Weights of a small image captioner: encoder arch inception, encoder depths [2, 3, 3].
Rows from block 5 of the image encoder of a small image captioner, named by matrix and row number. Rows with one number belong to one channel. Each number is 50 + 10 x the weight over its row's rms, rounded and kept within 0 to 99. All counts start at 0.
After each channel's rows are labels from the 100 images, of 14976, where the channel reaches its highest value: "strongest on" is what is common among them; "place" is the part of the image that holds the peak. Only what is clearly more common there than usual is listed. The data: made-up ball-and-stick molecule models. In brackets: how many of the 100.
# r30: branch 2 reduce pointwise conv (encoder.blocks.5.r3.0.weight, 72x160x1x1), inputs 0-159
# b30: branch 2 3x3 conv (encoder.blocks.5.b3.0.weight, 108x72x3x3, transposed, each kernel summed), outputs 0-107

r30.38:47 52 39 51 64 42 66 37 46 54 64 57 51 47 49 70 41 45 73 45 52 48 64 44 42 56 43 43 48 48 48 46 51 56 48 36 43 45 52 45 43 54 38 46 46 52 47 38 45 42 55 45 59 47 40 58 52 39 45 49 49 51 40 49 53 49 42 60 56 47 45 47 56 44 66 36 33 42 50 46 40 53 37 41 69 37 44 37 49 54 43 55 48 39 40 55 54 49 53 51 49 42 40 48 43 36 65 31 68 38 46 45 58 39 49 29 45 34 45 41 45 65 31 62 41 25 34 38 36 49 38 61 55 31 40 34 83 49 46 35 49 47 40 41 48 55 27 45 36 36 45 59 38 33 32 40 42 54 36 58
b30.38:70 68 55 64 49 46 47 63 52 56 53 56 59 50 61 51 53 37 52 51 31 60 77 45 45 48 69 33 47 52 34 66 47 52 59 52 49 52 49 51 50 42 61 47 52 63 47 68 39 51 57 65 48 45 53 62 58 61 55 46 66 58 39 45 41 69 44 30 62 55 70 46 67 57 60 60 32 59 54 55 47 50 48 44 60 48 47 50 54 54 59 39 46 54 63 53 42 57 47 61 26 64 42 56 63 34 48 42
strongest on: balls: twelve (26)
place: centre (29)

r30.39:38 36 63 43 47 51 33 34 80 42 52 48 45 52 44 57 49 48 53 34 53 37 41 51 54 48 48 45 44 43 64 65 48 56 48 57 38 55 52 46 51 46 59 50 55 52 49 56 48 49 49 48 39 43 51 53 42 53 43 48 54 51 45 49 45 47 39 47 52 27 40 49 40 42 38 37 38 60 58 46 36 53 46 44 48 48 62 47 45 55 38 40 39 46 38 49 61 30 60 65 69 65 49 52 54 52 82 28 70 28 43 51 32 23 36 40 62 35 50 56 61 52 60 42 45 46 36 38 50 41 58 51 65 60 53 49 86 51 47 32 53 49 63 42 56 45 37 44 51 55 46 56 39 44 44 51 41 51 47 52
b30.39:58 54 59 59 61 55 54 32 43 43 56 48 65 56 50 35 47 51 49 38 64 50 46 38 44 53 55 70 47 37 57 44 45 51 61 52 66 50 50 57 49 58 70 49 50 47 40 68 48 46 45 65 51 44 45 68 45 32 47 44 58 64 47 48 57 66 52 31 46 31 53 63 60 57 54 55 19 51 58 49 58 37 48 44 61 59 45 67 48 45 50 49 42 50 64 58 43 34 60 56 31 60 56 76 43 36 49 38
strongest on: balls: twelve (51); balls: eleven (32)
place: centre (38)

r30.52:36 51 37 43 48 55 43 51 69 49 36 52 54 38 46 45 48 49 47 52 54 52 31 38 49 41 56 55 39 47 43 34 43 55 58 46 42 40 44 44 46 51 43 48 52 51 42 44 62 55 40 61 65 66 54 50 49 35 42 53 46 59 44 43 50 44 43 49 50 67 53 46 63 50 44 48 42 43 49 45 51 53 51 54 40 61 35 42 54 47 52 31 24 57 41 56 52 46 44 47 72 54 48 37 75 59 46 43 59 42 45 29 52 47 39 52 85 54 61 38 42 27 38 46 53 42 43 59 45 44 24 51 45 36 24 60 81 54 31 35 52 48 36 56 43 42 49 49 58 55 54 70 44 51 49 46 46 57 54 37
b30.52:49 64 52 66 34 51 49 50 36 54 50 54 48 46 58 43 47 53 56 57 56 50 57 74 59 54 39 39 42 41 38 50 39 55 59 47 72 62 35 39 42 37 55 60 53 52 56 55 47 58 67 46 58 49 54 65 54 65 33 24 42 52 46 56 66 56 43 53 53 38 63 39 42 54 46 56 39 50 45 36 45 43 46 38 38 37 55 45 67 24 53 29 45 35 37 51 38 48 56 61 32 60 45 47 50 44 54 60
strongest on: purple ball (58); balls: twelve (37)
place: centre (27)

r30.14:50 50 54 50 52 60 42 52 38 55 55 49 52 56 54 45 52 71 54 54 47 62 51 53 51 54 40 68 66 57 43 56 61 60 58 51 46 50 44 55 52 57 55 53 51 47 45 42 53 43 47 45 39 43 38 49 55 32 36 52 56 21 63 50 53 41 42 41 49 46 56 47 37 54 53 47 42 49 40 56 37 50 52 60 44 50 48 48 42 36 40 50 65 42 62 45 50 47 42 46 45 84 34 49 21 39 47 29 60 56 46 50 52 39 44 33 47 41 44 67 60 76 34 41 34 19 36 48 49 45 44 57 53 38 42 47 56 44 65 45 46 51 45 71 41 43 41 43 38 70 44 47 45 42 49 42 52 37 70 28
b30.14:54 38 33 38 36 55 73 59 39 49 66 59 48 46 60 40 50 50 53 60 28 56 58 51 43 55 50 39 41 58 58 73 45 47 52 34 53 45 47 65 47 38 36 46 50 47 52 44 41 44 44 61 48 50 66 67 47 49 40 19 48 55 44 53 45 42 48 49 38 35 64 35 38 53 49 44 41 48 55 54 43 45 41 59 32 38 31 51 73 64 50 44 44 52 54 49 50 40 56 56 37 65 53 68 40 42 44 52
strongest on: yellow ball (70); balls: twelve (58)
place: centre (36)

r30.37:44 52 51 39 57 45 48 49 57 44 35 48 34 34 31 66 35 46 39 41 56 50 40 45 52 34 64 62 43 43 40 64 55 45 47 67 48 50 37 44 40 40 53 42 35 44 61 50 43 50 47 48 57 47 44 41 56 48 65 57 49 60 38 60 39 46 50 52 50 51 51 52 75 54 40 46 49 56 60 46 48 55 49 31 40 50 51 48 46 58 38 40 48 55 55 58 59 29 60 51 62 56 63 64 40 54 65 48 50 53 53 50 47 67 37 50 54 72 47 63 49 94 38 45 47 46 36 53 47 67 25 42 46 33 31 50 72 42 49 51 43 45 52 52 56 58 41 51 33 27 43 51 49 49 44 39 44 55 56 48
b30.37:54 64 48 50 47 38 46 46 45 44 52 39 34 33 55 36 43 57 54 30 58 55 47 46 47 47 64 52 65 37 49 50 45 31 61 57 54 56 61 43 39 37 48 41 43 49 50 70 28 35 58 60 49 48 60 60 36 52 34 47 39 51 52 50 42 55 45 57 43 64 45 61 36 44 44 53 46 40 46 19 53 37 42 46 43 37 57 62 55 35 44 24 38 45 35 39 42 44 43 54 31 42 54 55 47 50 36 46
strongest on: balls: twelve (46); balls: eleven (35)
place: centre (43)

r30.20:51 19 57 36 43 47 57 45 44 39 38 50 37 42 42 38 47 39 39 54 55 35 59 43 50 36 44 45 51 40 57 31 37 53 53 40 53 38 51 40 58 38 53 56 44 40 31 50 59 48 59 51 40 68 53 65 43 41 50 49 60 58 46 39 41 56 54 40 55 31 66 79 39 39 44 52 52 55 41 63 55 45 51 56 46 49 41 48 72 51 44 60 65 41 43 41 44 50 35 37 46 76 37 60 53 58 56 63 43 45 31 40 46 40 54 50 58 49 64 51 41 66 35 43 38 72 46 59 52 51 40 47 49 36 59 54 52 34 43 52 48 73 49 43 61 54 67 61 56 41 41 54 49 50 54 65 43 57 41 43
b30.20:56 56 52 66 40 54 55 42 25 54 59 57 37 42 49 38 48 56 52 59 63 34 51 33 47 57 53 52 60 49 49 65 35 60 46 32 50 86 50 41 60 51 34 44 49 53 49 44 47 49 44 57 57 44 51 56 35 43 47 47 33 46 55 66 40 71 52 46 62 52 57 43 55 49 47 51 44 51 42 40 38 46 56 46 45 49 61 51 55 46 52 25 61 47 49 57 52 36 42 60 44 49 32 58 18 53 49 36
strongest on: green ball (67); balls: twelve (27)
place: bottom centre (25)

r30.58:25 42 38 54 46 57 52 46 60 52 49 58 42 38 34 58 44 53 52 49 23 40 54 44 55 34 46 42 54 54 51 57 48 46 50 37 43 51 40 76 51 50 59 47 50 52 58 55 57 47 58 44 55 48 54 57 48 58 41 55 56 49 61 50 59 37 46 36 41 53 41 46 49 56 42 47 39 52 45 44 48 57 49 44 49 46 53 50 37 42 45 50 43 53 47 54 44 53 61 54 84 72 54 34 58 49 43 33 48 39 44 49 56 75 58 45 53 86 35 60 71 38 45 43 38 73 55 30 49 66 55 56 64 48 59 81 72 39 45 56 45 41 45 55 45 43 46 51 38 65 55 40 51 52 45 47 52 51 54 45
b30.58:36 39 28 46 53 40 47 57 43 46 55 58 49 45 40 22 40 49 42 44 77 47 54 63 46 57 51 56 51 43 43 40 62 55 41 41 49 41 61 52 51 54 41 40 65 39 48 41 50 38 49 55 51 48 49 54 48 60 57 44 35 34 41 38 49 63 49 63 57 54 50 53 35 33 37 53 33 68 39 41 42 41 43 44 50 49 51 53 58 35 62 40 50 53 54 54 53 42 32 50 46 47 38 38 49 41 30 17
strongest on: space-filling (73); balls: twelve (42)
place: centre (33)

r30.25:46 51 54 58 58 63 64 57 50 47 53 56 53 52 60 44 46 43 54 66 38 54 52 54 50 62 36 42 55 37 46 55 46 47 46 58 54 49 46 57 48 51 50 57 38 43 57 56 61 52 55 36 52 58 51 52 49 36 45 59 62 50 57 50 52 46 52 56 55 55 44 67 47 40 55 59 49 43 52 54 75 52 58 53 47 58 58 49 41 45 45 49 30 41 45 43 50 60 61 58 60 66 41 40 44 36 71 48 45 99 36 54 40 52 38 44 53 41 45 48 42 39 41 26 50 69 36 50 68 96 28 51 64 42 55 49 56 58 53 37 51 59 42 49 55 46 38 52 65 44 51 41 51 46 48 51 50 50 57 40
b30.25:44 47 50 44 44 50 45 58 51 46 44 49 61 55 47 46 46 47 44 41 43 52 45 39 47 36 23 58 51 32 38 48 51 30 37 49 36 48 47 42 46 42 34 40 41 46 68 44 40 56 37 42 51 47 54 49 56 74 55 50 33 47 56 59 25 47 45 63 49 39 48 43 47 39 37 29 52 43 36 53 43 46 40 35 30 43 46 35 51 50 50 35 43 41 40 43 34 68 44 46 42 33 47 40 32 38 40 38
strongest on: orange ball (74); balls: twelve (42); balls: eleven (34)
place: centre (40)

r30.35:44 38 41 48 58 58 54 42 66 49 64 41 54 55 43 56 43 45 53 52 59 50 44 51 41 50 37 46 42 51 45 48 44 47 47 45 40 40 40 58 55 59 52 40 36 47 51 57 58 53 52 54 59 48 46 44 57 40 51 61 50 35 48 34 55 39 43 53 50 38 53 44 33 36 40 40 36 48 46 44 55 60 38 48 58 46 38 57 47 49 37 46 46 64 34 50 37 65 41 66 75 57 45 32 68 55 62 43 36 19 49 21 57 61 63 47 38 29 34 32 57 38 49 50 44 32 67 57 56 51 26 42 50 56 45 50 72 47 46 34 43 52 58 36 50 54 43 51 45 40 51 70 55 45 49 45 47 69 46 32
b30.35:59 61 46 58 41 43 50 60 43 58 42 51 55 51 61 44 55 43 56 51 55 66 61 55 59 54 45 36 52 40 40 60 46 52 52 49 64 56 55 57 50 46 50 59 39 69 55 67 62 62 67 53 53 63 56 69 55 46 41 38 62 50 56 59 59 72 31 37 55 57 64 53 52 50 58 50 31 48 50 33 31 57 60 43 37 47 58 50 72 42 66 36 52 37 49 63 44 59 49 54 25 67 58 54 69 52 46 61
strongest on: space-filling (94); balls: four (33); balls: three (31)
place: middle left (41)

r30.8:60 64 50 49 41 62 66 59 46 40 45 64 49 52 58 54 44 53 50 39 51 63 66 45 53 41 68 60 43 63 46 40 33 39 56 34 60 32 43 33 49 44 42 57 47 53 40 44 56 47 42 52 54 50 55 40 34 71 59 63 51 43 47 57 47 67 41 47 36 52 51 37 54 53 44 45 41 41 41 66 41 50 53 49 54 42 53 48 49 60 39 51 50 57 46 57 52 42 64 46 62 74 27 65 33 30 66 40 39 40 43 32 45 55 64 24 59 50 34 38 31 50 17 39 28 52 47 47 46 54 37 54 50 31 52 50 46 43 46 49 52 43 42 56 48 60 54 54 52 39 36 56 49 50 47 52 54 53 54 64
b30.8:65 65 47 46 27 52 65 57 45 64 52 55 39 46 56 41 46 31 41 57 55 40 61 54 49 30 55 31 32 59 45 63 33 60 52 47 44 60 55 63 50 38 39 54 39 58 45 62 40 60 64 65 52 54 62 69 49 65 60 50 34 48 46 63 39 65 49 40 49 46 62 35 46 60 54 39 46 47 36 46 43 60 39 36 50 47 45 47 58 48 53 34 59 56 53 48 38 49 36 53 30 54 47 44 47 38 37 43
strongest on: balls: twelve (37)
place: centre (27)

r30.50:61 43 46 37 46 38 44 44 59 63 54 52 45 58 37 47 59 50 40 53 49 47 36 44 35 53 57 52 48 55 46 29 39 44 31 57 47 55 55 48 48 58 50 47 70 41 37 39 53 48 46 46 35 48 49 52 44 45 45 54 35 64 48 39 46 43 61 35 50 48 44 49 52 42 58 55 52 41 43 52 56 34 46 51 49 53 26 45 40 50 75 42 53 68 55 72 42 55 47 49 57 56 39 51 52 49 50 56 60 53 40 50 44 85 36 47 38 45 46 79 65 61 41 71 54 35 33 57 53 47 57 55 69 57 47 88 39 43 50 59 55 49 57 49 27 45 53 49 47 45 44 47 46 50 47 46 50 25 48 51
b30.50:50 39 40 40 40 49 46 56 45 46 35 44 41 40 59 54 54 33 39 56 67 49 54 51 52 53 62 51 63 46 54 45 50 56 48 46 51 40 43 40 63 33 28 43 49 42 59 42 50 46 50 52 47 41 73 53 47 58 63 46 46 42 49 42 52 51 49 38 45 70 63 72 46 60 40 52 62 38 47 51 34 29 43 34 53 33 42 65 48 22 44 60 54 55 46 42 31 41 23 42 41 47 56 47 60 50 60 59
strongest on: green ball (74)
place: centre (28)